Weights of a small self-supervised image encoder.
Model: norm batchnorm, activation relu6, widths [64, 128, 256].
Training: soap at rate 0.0048, 10500 steps, batches of 256.
Rows from block 4 of a small self-supervised image encoder, named by matrix and row number. Rows with one number belong to one channel. Each number is 500 + 50 x the weight over its row's rms, rounded and kept within 0 to 999. All counts start at 0. Numbers have three digits each.
After each channel's rows are labels from the 100 images, of 14848, where the channel reaches its highest value: "top examples" is what is common among them. Only what is clearly more common there than usual is listed. The data: views of escape-time and Newton fractals. In brackets: how many of the 100.
# convs0: first 3x3 conv, stride 2 (model.blocks.4.convs.0.weight, 128x64x3x3, each kernel summed), inputs 0-63
# convs1: second 3x3 conv (model.blocks.4.convs.1.weight, 128x128x3x3, transposed, each kernel summed), outputs 0-127

convs0.50:478464533496428628545574531489446477474519521423478447512482544566468394546558484470528581484485461472536431540436559464434572423470515534574501524469484581500481511489475610533436434548443482
convs1.50:502510519566512470502435486458434444443473578507457499493471480530429469438469487459479418492563562502475527465501538405618425363524527463504418579496458526410470493497497503581516420452471514385555416469516436431437451494591480491498477628534500573484448441472491465549469544600496494571534550493417531492447452520542463493442498443397501499507484475466560481458458498516483430421558
top examples: pastel (44); burning ship (33); tricorn (27)

convs0.19:465515465437519476517638507461525491480523448497532451533504480511510501501446495553616446504519642560569447421567500461460478511483485448533501523491550530486474538553475663474539433487442450
convs1.19:482542578525539543574557501460442403519534424506403476454507449515439458504487523507477430542472433569573520468445518434551484433445560453513554559544480460488509572491470526560554498531484482476500404446565484467565496456535447522451449508493535547367488489424586427566437535496475462463401476425490514474498511372483556468469387468497433456519523427537631466474542511501517413505511
top examples: grey (55); Mandelbrot set (40); Julia set (35)

convs0.108:538486455472480466476558414363493538546426464513530481494512479549567418391533436486492558604535371465476592531510482416529462504524483571566532484482474441521530471479526534428473505480517492
convs1.108:469540499592523475540528537452507499477412500523482433456427526490561543416503489533464485465467548466490394538482412596500447478465447535517448493605550522509485571514510488478490473546457412624492448507486461530426538460459444493428405497502382536589514524497540622445490498458530509495438436525515573492443440478541462611566435542550608381529510512461434472486484540450502477504534
top examples: tricorn (52); pastel (33)

convs0.10:534409533481518496497506528568510472473463447485531505506525529628468568485502523509638481364493469476527436562462553460452469437421620521542469511491464469517570522504461582451484417488497526
convs1.10:502476477494493634517533511513539493453453497520489532395560538436420451470532511528589411566522500496545488505451508412504563494489508522483440518511489481359397490556451492473461530451469453584502493411545528498503488450495501447553473535471504483345357528494573465483526543475499460512468453536464470515516554450579450423484442525538468536401417391540491486472485431546490389516488
top examples: pastel (58); tricorn (28)

convs0.69:608537530505413434469558381565576543536465457444429508490517483518483400515525464504494430564518523439516482618432584461431455564531540483498468495512479425524406515520501550467511476500533498
convs1.69:506509566490550442436464502414413408524508524494519408410492469517491503419502499505459558446451454452469519586510414523446534426452441503480555556497551590565428494466484378526493477460526524464495458544477445499610497501539395471484518473596533412477452507562456523431418510419466507500500494535424429458593563530492443515412448525545548485562458528582454444561478499574463475540505
top examples: Julia set (37); pastel (33)

convs0.122:514557501528514507506493475503401472510553461472485534387541484429464581482470480536616450504421513495482541476436452503585612481485421493481524518508534511519563521523485529371583613446520487
convs1.122:480583415460473494523452547461492506519509440529519482525502508476416547518481504427453423368551545556443537380544547597520541510500543511554454456485557448428518430376512489594529532575443492554386428496450537540482505481434527528535407502423530435439487515475478461533483496530500494531441534519515572465491511428472474604443449454462409511506482422495464502595549543574469528578489
top examples: Newton basins of five roots (67); pastel (48)

convs0.76:423504485536432470433599475480588479515490461494517415416562477496486395525491378505499440495465473416510477562508525515521451469585474437634515525515500546458475476567485430524517557548528458
convs1.76:476498497491537442541426519520534469465470496518472406491521479498507553527509452460566568557446517510604475536484498574478542534454497589569596423498549485562480537554485473416484532511498552483379571551432414576535477487652498478546499470490501554594590504510456459541426479522546557554522450512641476479449492537434568509507462530504525506584480543542449468460629585466502507468541
top examples: grey (34); Mandelbrot set (30)

convs0.2:404499559521474629543517486515595522476518467476525535659497519432461506524538534520483456403451485471489478451477505523506524404454455520504441506474533593557422517500439487456498409500420504
convs1.2:591501482458533460528509439613532521394473516516505557574433495587565461528457465441517530543470520557407484449484616474580522456553487542425438539467429457466539467457482528512543519443452445476542490475626486517466508669556534508472392495458501392532497438406458516480538431447486519442520505466482539466511617526542497458480518529494523476517568459454561504515451489530510488423454
top examples: grey (50)

convs0.25:485455458488475408511537535465432474545563466472503509448464542430451451438556533532642600440476463473503575448430449469491492477503446558499464586391616487455492456513441500481495461522529502
convs1.25:481516456449524580481514543496524532517475547500497662532576528508459522460469502501503519529537599487603470515507484470514521378469526542580541529550484386450487500427506470486488488529580451552446439498473509481445535570569541452444527476505509531483396488582476488524499416453607467565655514476554545517520396534480507500539502456461512623412488459506461549489484476398504423476522
top examples: grey (42)

convs0.79:450446455466475621516588574534456417542586522501470487485525535559458563561542484468569406470452499413501414480405474548512410523482477491472503583484499523477458469574554450449493458456489525
convs1.79:472510485531450541523531502527457519431485477471430401535524509525458478468499456448512498525573415519559566408521483463403449439520495504542499453435523595371476486490510566522454540498521574413535425475462442542464431487525415464523578477476544548514459510471470448513422559504453489424641520517529487477549419511532512478453453555474473702514519477486489509468445554427483406523473
top examples: grey (42)

convs0.43:451413575517541388548410469483541482452438520512484494530442475516478453570481509416561483465456485464468518437476574481516596556473455509573497518470576463493592476505509406556503386465447534
convs1.43:509470488437528513504525568514613529487585441534520489569502569492358534550545463456492488440499516517440529442467555515462483575503531599503489436494527386456537520503455562523501507474529550545412564556482545482445496447571542429445415573486484516459466531460439513520508452493444582479470555537528585524516544507471519503567364456474475372442553549399474548559507538532576526583500
top examples: pastel (59); Newton basins of five roots (42)

convs0.5:380552378447520590486529575510456443446542464453518503538531443558533571538489459515551449417466529470523482451481512509482463520488528521476470412424484463476543470601438493443461590490427555
convs1.5:426590559501370514428501461560463511418491448465451518498516424483491514489505497494512465501542422542645515535519464588501519519557423446478443480506504609435489544537544521505474436482427513489469614449438458471482554476462524516515492463403548533518450404531468485516499525550523471524307423500565545463585517486526531562458485561451482524506462420466509491503490527477557496487393
top examples: grey (51)

convs0.0:434490500513602600460520472571520416532530456484472472463566521494506535580464463511617472456496498493482426569534522550522502491466521416492494419491510422464606485463479416501455385497583519
convs1.0:437463561482531499591470528545550523547445460523467484503579488522501528481511531434569513459544511574465504456460547418500522527471597469518585480434513519467548467556500487488451518542468463469394531424373485479474495417477557535565543536387627589454517442430531464497487515541407461492406485540513439467510505446510518445473495459496458389470466463472525495542627514592481386548464
top examples: tricorn (43); pastel (43)

convs0.44:587631501590496452515496461457564405510615505475595453411486497541561515474516443470518456531521420457503502458528448471492548475452468505571457500466473476382507458532481466439503526445536442
convs1.44:454585482425494514585392475414583504543444501525551519631495476482484549578531453549481453498496586564425469480525550531525580559443513591564508504376434492439513533477482518530546425507403526533459470527533452517452469446500611460391525560534520447535573502452422522513588475462496546556462540495506541551437463607449504531538498495502506484466495529503443435564539489451423507473516
top examples: grey (44); pastel (39)

convs0.74:463473460553525536549494594603549463498573409443430446455536480560460450480509417464528443507587512477541503525645525466471458545579494526536497508522468638517491494530483562454469481463502507
convs1.74:521470533464503409503510523514544466490546537502457374514539266589502532537574495469506498483545480483536523526481449486491471553515558550515496506492518525503563500572459547484485509574522518522514442566458498478527470458517554465483463468444521668478619543458548497522525515551473541491339563558490564499555473585429530453574500459492519591451520558445515549491496508504544489556519
top examples: tricorn (64); pastel (41)

convs0.51:508479540544488551466444482678512509441580532452501519510544505386486543465580431508505463484474436415482471582470473397538461442460590509571491521562504531457484529508506544524525438456471480
convs1.51:529448505426502468524430449511513448544473523461458563481470514500487473466517478531464495515508334465526518538550513355562527556479539488414490560394486569515452461556479440495487507495531472397587519499530427453512507544501458463552492572581507455569474509537451457512555612598594441519544565558482457483510549625486427467443578481491534424504475449496582449482437461482453433508508
top examples: Julia set (50); pastel (36)

convs0.8:435474507478461405422479514503470538424382484514553512443479578527428435573493468474578602526525534568455493468472524416458471578502507517472531474497504452526644570529515521526471473570481523
convs1.8:418516485545454486348481521538417504449509404516519424473518514506449455569528474513628486420568531457536555550487398593493568493404510502448432520508558547477491508476479467526570515426522626440472482505497481495528506412475539581517455466496525462391484534572527464485555508526381470496428460523460483554518501414440431468553452495478542440503444485530451520506447518543515519601486
top examples: pastel (39); Julia set (28)

convs0.23:445434480524529463510587552539464464602511527507565506506553490502523537488504510524472446431490438408513498452459560527617419371489505507508480501458500546455355519576470523585498527554522466
convs1.23:561505477413464513525458458503408499489462472498539494529417500544461497459453443496545534593550440500580505494446454402537449503526544461522390504498479453456444528603537499470497439622462499486498472467631455485509465524456433462515458527448465367578487496516393443468490424525503449452503481476565493468428527434488538420460553568449411555508548528551565420501476499422474409452513
top examples: pastel (36); quartic Julia set (33); Julia set (31)

convs0.98:518494525490589542487437472555494448440604428502531462403494464555521598553470504522618506421498483476385454523482424538577522477460396467473532475487489477543502452498537433474546526537460438
convs1.98:500542469510466513624479554498500543474437405456478484536494574546506418452481533525523434469578500562602498427491574541436486495520551502535513554455549496368476465521481440479482490489517359492472491430498587481418504456545479534487466470454562551528432464439527419527454473538401490496498503566489521547488479518503555506507456436474406483380521420422500487549586458406589428540520
top examples: grey (41)

convs0.81:480501499468472499488458522554591498431491505472544476414583451483519470422490440497555404512484526573526501399509440503527479628499407526543564625482550557497478509470561450527495569458451554
convs1.81:469571485454495556489475508530574484438478471536413341493490478548421518502465558497387496460490490588450516491496500593422489573502551477504483507480554478485533552496548585523574548524508493576585380462547524483536431517429422523511456495409509529539604495395464501532602517492528534426607492499550464485558499547436540523488415489522493513451515472497514405520543502448580580461493
top examples: grey (47); Mandelbrot set (35)

convs0.30:423448405489489511520421559433479534525519445464485548496556529631488520495549515617520504450508448480490527448491465483411532506461426511498479437501610584477552462543529535491512429416542578
convs1.30:466486577561448433496575495619489491564469487550423455392534511567497534494461555505475447486439518547539494486464519565577530429440476428455466524587519594586506480486475569613434445488487505565485464502435460606480506546471427472469481583475556516469455501542468557581550405425489570422515455435516516485480447447529542526480451431470516578453482530517452464533488565444543505473393
top examples: grey (42)

convs0.31:507564453513503540473529458502541514479508452404554456642563494358515438443423478446458460532504401443583466508499535495401460478504570474508503495440442534516532473510536560469543527569508525
convs1.31:429460539522554501497399445516509463501470559520447544484450487503532398537485502525453512477408443472439503570477524508524509494486483497570486567489457587542527480483481444488533468486481375583526499440579479424516414567575449425542438481523505478578552581508436525548562498578583485408473441444545542461465603447500587460478502479553533429413530451517613480454499466546484565484392
top examples: pastel (39); cubic Julia set (35); Julia set (31)

convs0.107:511534443566497419469506442504494547535500513391508480537500493470467516441489492480582469534605543416498558443437570415437507428543457546532475494499521524575483492511518384405548528549433406
convs1.107:396511554467561383526580548491425484547494428553587531569522536451501571503383505449461507379482538480568506508495442565526531471527517513680500550521547518475512484483446490493477545537506402509384473533482505515530472563424504514494486527438445460545514534489487543485452510491496541596478493513501520486468550535426511547460418454541543469517505557439405550567512524615455450537569
top examples: grey (48); Julia set (34)

convs0.123:533502586485445538455601477465503435499563480548552512489493464351506402428560440563387551477487423597495447430483514489528487499549493449519473529478471540554517566494470483502483453580490522
convs1.123:441464546425525507438400498381442509403529459505530457449484432530558507499494529454581496491470568629530425540578501458588538431488592435530496571501510509467446544489461450582484540564557390520508469462468513500528500480514512484492503513592550454564530512494468503514546559390439504543543468498467425408475489535560482501452473433434570476518508460523594440541495452368537519497543
top examples: Julia set (33); grey (33)

convs0.105:503601524407534569562559604457433483552529489498486436551391512454462491574486559555528570521431485451375494514538443480505508614476395517488518511534535448481529504461486493516522529534494475
convs1.105:517505489434475554453541500547573509544574519440483499467507540476451470538494470518522443580524547467479400424465511441480492548496505462464589478562451419442565553503408558505508532359493489502523502449456578417463592481485502416482490489514583473439443468514504490411457495472434475487566466381543552477535550578504461481535528514511396509404476556425441488543414475592570567443445
top examples: tricorn (75)

convs0.11:498480456542472511503582496550491435525561408515584567503479478496433520524538428550417499488558533499397466481529417519483540479495458472624511442571458557529406558502498586566477479462435565
convs1.11:413626504416506437408439498381493449504542533505426513518535436488534556487541511492524437649519462520539490545525455418571578431503495532466471571430497499505534467463473412507486514534536468500561456486505488441629427459564535471474506484566540493548500539484478492472483485394494478541423499541469438495545453485525412519449521517430596460525554427535493542484433495413459521453598
top examples: Julia set (45)

convs0.22:431469461428471418480396425488478608525465452460470495579430488479481494441473511401537513481447473502505490503505480433493464472471502560470497435523584592506598546478467580606504494445560544
convs1.22:597422531433449522473505413509511589506544478528543632521529545493445512452521490548466564503537501501615507589436393412520547553458529511401484459482464521493550468518502525479512541529470433468547514545498508447575474447570588443476468470509486567496476460569465553445585492404595533457494513490449473489607456529467435463527518481522560450436471526387539484429437469427537510435555
top examples: Julia set (37); cubic Julia set (28)

convs0.101:537574564527550471522550545584499520553507422470473505468539470483468365499434418560466530486526512452542494613488600473599491461502482488518427494535418497499517480480492483607477494510589579
convs1.101:552466414439570538463502467493485643528564546471565434472448499529464517384385534472473547570499544502549507546445506490493494511446491521483471477542558410532416453478514492484475525485479599492407371599472521507482504429506453529430430500572544467519434475544457397515512492527474530499456541500485453567505477519446463465484480537488435408473432550513514458421609547465536381467503
top examples: grey (35)

convs0.91:589594524439473436521478483478491495509423529523571438480462499479481431469550525427521493556377514472470488527449531517403553543458508493499443497490662502523470538552393519465459570470509546
convs1.91:436470486477459458454519516384460510511479473520602509489488467516529503503482411432498585436484518522369503527395485543465472428501495637577581494518522345444476583543420511438476418451507437511477543467552517503465413453585514517450553466491487451521450514526457513466497481472500459512555527501462584519447592537437502525501414527437563576519519566479437517548518515575552516550550
top examples: pastel (58); Julia set (33); cubic Julia set (32)

convs0.33:518500547493503492468429441530488492472547466475440517440464498494492584498506547390478422485545553594608449475487545565543483475526589536426493560509436523567381483492528409481480463460607490
convs1.33:536539539542500548589603512497369405440562491504415496518518464477548471541542447564420508505505533499580477412504473448473507427462532511513538430455505503428481515568567463423481562475417471494576442452504547466573514466451465476574549480438484565474474372468571573539431532530477507425529489486493434418422555556465479423465476462437437535415560521450530527580446497544472486509492
top examples: pastel (48); tricorn (45)

convs0.36:573591519540455458515460473503579565509429418470651433441510514518453396510494509487510479494466495471433470556447564501480490538429469525460459530511416496528546512489505540454508481582509633
convs1.36:540505437542495541486433482448535573562470521518521462460534490500494461557508491513482592484527552467355524600473556619394477564434500543507488539590507444517473512507487473470436490423467531580480497528490468577424558523488528490447507503529532424538429560659466527431476537430457461513502515519473541542480653452541497555537463452542533549452459564585472465437545446521499492533424
top examples: pastel (38)

convs0.67:492466532611429424451406392554538499441491478483512537423529528603511561507467453507529425455524513555574485486478533558463560402441610547488500516497465503521441454501475433493500491439561523
convs1.67:482508450443489516425549459528527442535504534458417473436483489463420481500513413560524510596518538482510429440511536466529472552441463499477599485588437423493540550487444546488518494343517472485506568504467542417523649490502472417501519509478564482473457487533474488384444498516499474515512503402497505455558443623465450529544508547583452467522491642483455527545441482567534512439456
top examples: tricorn (82)

convs0.80:423589471483467456509454499525663526493549439459443474627503559511468454414493454490511517497446465568505432526543436422441486452459461586468485488488518509456614515502546530505491484485535552
convs1.80:477421498448521509471451474419528491512478449485422505469477565478566465472518569425481525506453438496552500521503522485469588548488613523510584548355534512513493503512430444454501529404520410539540454445473446430595444479545505463425539452499552563572427452545527528503513564468511505527526496555483408522461479555527451538468511525489699402492447451525530415544464435456498505472517
top examples: grey (41); Mandelbrot set (29); Julia set (28)

convs0.55:482502483452475600532564595434517548515515477448509541529471445582504471528498487419508486496478513511451419429563423545494454600527521550541439406471578442464460404576465509442558433480454498
convs1.55:442533439545546564463553541536535396449505482471374435423476444500515482464513612563471427487582507428581529505594485514525464492499491429470485510455507581436438533486667551480514510497449497418592600527506535494507582506537465537550534531483442485511498393505570488491475546545493443549365465508482561394525493499521441480522488468492475536397485476460496497470503478501554488461462
top examples: tricorn (47)

convs0.26:610540425448515483472452583450482430458447489502502443471494486531540435506501404506529537484544500592549571440604495531501546599567535596564476531478474567450482503488442590501538461448516523
convs1.26:460525489570433538503487492428446486485452481478354485402546366519552444469549419517512486542520504428464525592458422504506492413444525423432470524628473525452460422488466514401442518487572562550564465549500423490552544489583461486509540501486537566461518390577498482494430551526425487485416495508473496523485460416487415435510510529444508461404534495509528510438462522499481457510511
top examples: grey (35); Julia set (27)

convs0.100:516474480545513466549417510423506467555563481473340469539526560515449459515465566535519608503490487545480586492479484466399523461500501424497442489495457466589472444451499603485445500502601519
convs1.100:469465547494488510562434469580489467551490531529461550528486489478533436430432547610449564549508451585534488560438557474556497412431404501496494445532489437596506531525491476467557454500453515379429502500542467459514474537633398523419511562575496458430448517402524582543481424446564457454581559486527472541548452465508496503490439470548453531436499473575526481413470470472474570487467
top examples: pastel (41)

convs0.17:515603470423508536547564597469404505575434429450465461527536508506510465511507606517459546473502572434450459450544487463558460630413496617480461495481535511437497476482506509533509492513508549
convs1.17:519471457578449515401572554495472495503502426470397504398578414575421490460565485510458485527517429438530492455488512502457510521423470484444542400502482457462491408541519534486444557403532509502607555486474489476515624472510401597559531505460570449446500398523538494465461515479452529386406516458499514483506518519507436534477481556525466516451532510512482531423425562509501492465386
top examples: tricorn (32)

convs0.41:449529532463444509501493558496531501529363497463552462497489470486440528544481543514505483415497593479620409489489490530460430594482480443513461502551471471430584589481462595479499454487591561
convs1.41:458482515562480498384536530483484554448475509507392517433601426525402457493612501493533479491457446480477533577454447510498531538430435500403549450532448531439426453526453512566487554457527503509574535434542570500477482454487533516545519473562508479398518584591530478588483603435477511419510488489500511508539535348537488463490466461438545509524523452517480561406543501489458532532390
top examples: Newton basins of five roots (32); Julia set (29)

convs0.37:473454486589417409455393376539525476471467514472509539449561483481554485413444500480469460475499427537587509486459498609487575496504576466472521457502536573504425495526499426514520529446516582
convs1.37:498545445482483505445566402568529525471552455449420495473485497553477467540471480518450521541477536479468406445439556551449458550474482472469574437543425415552588506467416494480536463433460451553495580505497510372468545473506528485457464453486526527458489482543427500518482486467531501496518443417506609499591477561436558489478524568565481472593536608583515555411486561469544567488357
top examples: tricorn (69)

convs0.42:525587544478452467478471492614571513481548504482501494551379521496465447560449491498451515442552587468451464516531586520482419485375472563506477450572542603482413558502469460497503487444506497
convs1.42:588563491459556504502570525581454439493474469454475480550470507504468525494527506514541585504563398534546485486568500513515458574521458622534513467399459561497565477522482600427475483464483466462581523499504506491495486492538432512422523508479509511539505453545538589438441584502409536482415412463442491477449510561412430470482559581505615476565602508478493523612444543556462519404537
top examples: pastel (36)

convs0.87:558590484425516558534613601449460532521549512480502441538379499459498421512453501499475569519505533469358477520517476460511487501527386503547495494526527501477531491455515504525513477609466405
convs1.87:517526483407471519455548451488528414520528560402497520472457471438434493492500414547566503588492539484502432482484517508512494563442451505516559578603440417513563567494387511481554452444418472511462569489479533474495576480533504426471484474524520523495508402483463483410467496524569491590490515393504541482545445669448456543474549563509482401515465607484489539534440503562544546456485
top examples: tricorn (90)

convs0.112:456465520378581570490362437539471615546522469490551525491372482431519484526497510455539530461413416503524505521505435473500544488439559497441495415498550489503581472496489494484559493526513511
convs1.112:640456458550405502510427437487526632481419464519502622577514513540437474588587489510566575516530483585532534453485487540472495470401462584447580466506405519507506499488487448433491454484460463519398469536554523540424575454539506469423467456515515491446462459491485500480527490461580571536450518506527445505537514524531487432541492392505516455433483429422457521465488413439512528483514
top examples: pastel (44); Mandelbrot set (32)

convs0.75:586569477545579550442528507472448398415482520423454481532432543510522519375530525523552476471467584551515528484514561495517526509460623507517474406511409466480473508492463570467489437522427486
convs1.75:429490506469465549470493504425484542616506550477511536556532536499572399439499523480494479466525479554552411491493475420609564406428525473663439501490488492454524446470469504493532500490511450485539505475514480477534491460497544565524508566536494455422489466457520414441490543579547478520345547560417496547401454533435526509473492505491439371460511399475521457532432477580448469485503
top examples: grey (59); Julia set (41)

convs0.18:535469437484497477539535532489559561475610447563488442609556474503507419474508416505470439492464472452539468487461578487483500457518554524557496558449515580498338488473466526480442388460476487
convs1.18:617455621442536531524448482427539445449538537495519415538517478467477554484434409504500446438541529544482518479504560445585428559491518475470524579494457342552464479495509524504501456457481503463502500530564471480529510602490501507503477639504485468582494509516407504423519440423590487457533576506382552433547472544514505461448550546486514548460475573535386473482496525553500446473539
top examples: Julia set (43); pastel (33)

convs0.120:506508364518454438480491585503484554495530449544537501477558521555465521563465532469473435426460493466549619415503493460480496558556389617487526546487485522462500510514533488537549613450451537
convs1.120:476581518549455539448502526616482493484445459458521480544544457516464502476485504546401457525483477490642568501513417652424557535535484465537504489477522438474541522518536498539554516486537600561513464456557447534504589557428461492480613429501534401576533491548439495474525527521511525475569509483587528546459444549474451618535555451528550542505503492438408461528439531476539586430509
top examples: grey (46)

convs0.20:434512495415544623517544542442420509502420463516581506526516562528454448421534515574452505499465485512496476476469511423623447523446541541502466516486476491514533470496536569437447482627421550
convs1.20:461546491534430465512519374470518520514507552432399472436470542504543480482531448496508527542433520440430528552539419488482457527478489428456486524603489476530467493514530581549512496426452484503599514430447535523478568553387562513591383525513520549510485342477489428476523458578527473471499538498464573497501506466558450446495597592464419483419595546464530438478518541532469511503437
top examples: tricorn (70); pastel (41)

convs0.73:426447409581523481501575573509543513472518390549529556511591531432498469515521477514530501442470602558514498426414423468440543465552449485478469392480584573488540519470478499519530460470453479
convs1.73:504478521531466525493412480419501557519509497555451500487492471354548488528405530479560411520490559503531444459524448491618594500445420418444443479421466533632521484439552511502552469557530449588390516520454493503526532550438481525554560503404555410484549537475516481525527443445554513464462475549422512547441519550494447515508528447558490524407524502543416472584466465448457541466468
top examples: grey (54); Julia set (26)

convs0.78:498589464517454625520500461464399507396490467481568461471472482538506527428511451540400520429517496529482438501511484539536521531410534519547452371489543616493495541519467480480487467538447578
convs1.78:440492521470447554479464475471500514467548431450452571484497437618539478510573491509538434512543503507547491494523515514589567507488539443470375485454465436362529493489431542588466538489485389541565566477608456496473462437530652478510505541531488530467537565461487478517488477490414409478359471485459530496497432477472530482491620514470554486559517477522529519575526495449502467504401
top examples: grey (56); Julia set (28)

convs0.59:448439512432567522507581501476570528500602540455568482514549564484525499528531467476536521545566420461507478474498620483487601484433456509464556627486505506520558511475537575432591441533519459
convs1.59:558465528477550600528493475544508517471509524507514431502481534514414541441473529478499502381493514497475527481464492469439459517509545448501543473479455514466474488416512599478487502569504542494486376496500502489420482505412364496546410555487492598556531555461373584536548583531491555526593545464575467526396409526468526490583413408448471425463480528445395461495506508488533491485552
top examples: pastel (56); tricorn (31)

convs0.109:509505395446579490477546503432467440438601438494514496499572510548498502443547457688442448437478509457563478546505466554502521554500503406496474493507551544508435474516444517475505460583475517
convs1.109:448496563491451480480440472545494467468545515511412368412487475517503524483472496506533464515546544541496473490553392446543526448555483367506514526557488536480426603497491456587498477583453537458486491433389481518485464553435412446553432525404536503470555558439469449545540467569517445456510469495483461372482495403574585412466502424418446527478483531521490486488552472469514471536432
top examples: grey (38); pastel (35)

convs0.39:525510477451459540506544552561450452501502453452558432401522562484546500436557543472518477465543521563576558559416450488519527517474491571460453474464440557483553516503516502592508420468676491
convs1.39:523510519508503529546486495458559422555461475495414574503618428532479525444423505558461569543448538562509533421444494570494595492472452473522442395494567468450488502426523495535459496450482511527500485569563422454445507496483534455503576463468531474354501376411567530552533546411458471468415560565445445426456518499484532534445420461483519442498489532497524498584542479477545432552429
top examples: Julia set (32)

convs0.86:468527552511493512540580416455525514577500468523482501504309535390483520544497522445528528466474562497431505464510538553487440418533408432467517499499527434547539551486491448452534489460544410
convs1.86:492426462468535473436527545510470559556508469460437551605491500488456456457542478509585572495469472495467480496403565433491460466471419527522527466448459361508542552550523484593541456521548519357415507542518623627472533491517445471468455432519513521393520451483555530506475408491503464546488573479517447563525467541440455514545447391478446462473568561484491577467522472541460490500542
top examples: tricorn (57); pastel (33)

convs0.71:383454437462486542474526482491455535366499471444533561509524511497513539620533551513551495492476513555518395416483503515528569565494493555499476374487578513506535561481441456534472416519448509
convs1.71:641468490494482483486508522500487489465426442467530526558558520459512519537502497531507373443591544550484494476541498472505473522413476472312463454458445545423537470430500540584417422576449444551511576465533466504458516488463551511528457472536537449461488502511559463482572440454457543537318442495474506524443459490513477456473466437452466407489466461452496495538496460530492524449399
top examples: grey (66); burning ship (28)

convs0.49:547472445615502520442508513492440402427550436455499514487588555462493445417565518484466556518485505540487547476441569494499482558678520476499461479478406487427489542529500465474462484563494467
convs1.49:474555492502448433506425485553480516555558541479492503508474524462551525456387497502455442554519558428539415489524511468601482359477535410571540495472495605549466508424459461528507471561505456566502466469442482393407484481436502574583505537464549490599482517524442522487538402536431463408488418534479533519515508492502494517466550464505436530498445523567487555521653513471484464455404
top examples: pastel (43); Mandelbrot set (30)

convs0.72:444463529498514657482475475457464483428495489512483505570508547567459469498436485552411379492523580575483494465486493536441489462424632488499524505559527601581512527511496535503473518531448445
convs1.72:489571444544517455514510475529453409450499498497450529487485453573453466497563496529494471562478474452519515512475562481595527353522495456450467548513452456409521475461430459485480526483458462459535489497605471464566487511568474561545440554477517508480510435288566497500497551521507523444411533406425470478495508450469538545430595518535451482525521407498568528430475463592530428424521
top examples: grey (57); Julia set (29)

convs0.58:424658541526477430470508461600476505471471450532595454459558468509491510555423504498560460462464517438531492475440560555471457533440455448528541533472456554485499531458495401453520429543598503
convs1.58:467594544466568522557461520472457467555443403545552446485529483554418550537507447457468523400453502493508536523475556607477575527426541558403504515462521461484518434526454545544525469496490530538458568505426477447542523441419559503580529490449489409523539548503493454521462513418365441453496529478477498437476578450414506515494478536500430526528469581549462488586460560621501452579419
top examples: Julia set (49); pastel (38)

convs0.47:539375513547531434523492387453499510505427453491476484398623499598528484468499470517505467529559465562612499511532503494606536523520625485502467487495454519499477428480501525457517478478488573
convs1.47:568471456540478494476523449472532476559531581465375466387481420458445497463521469525438522561460476513509383569526420453491442556486527463517483423589459476513528543537481574515496519460491483572533493470441548504490539494512393458571493509556559493518492553497495475434463487556561475405519459488468498420548415520557547457490518594625403515503520518501494472381509477517580574406421
top examples: tricorn (71); pastel (37)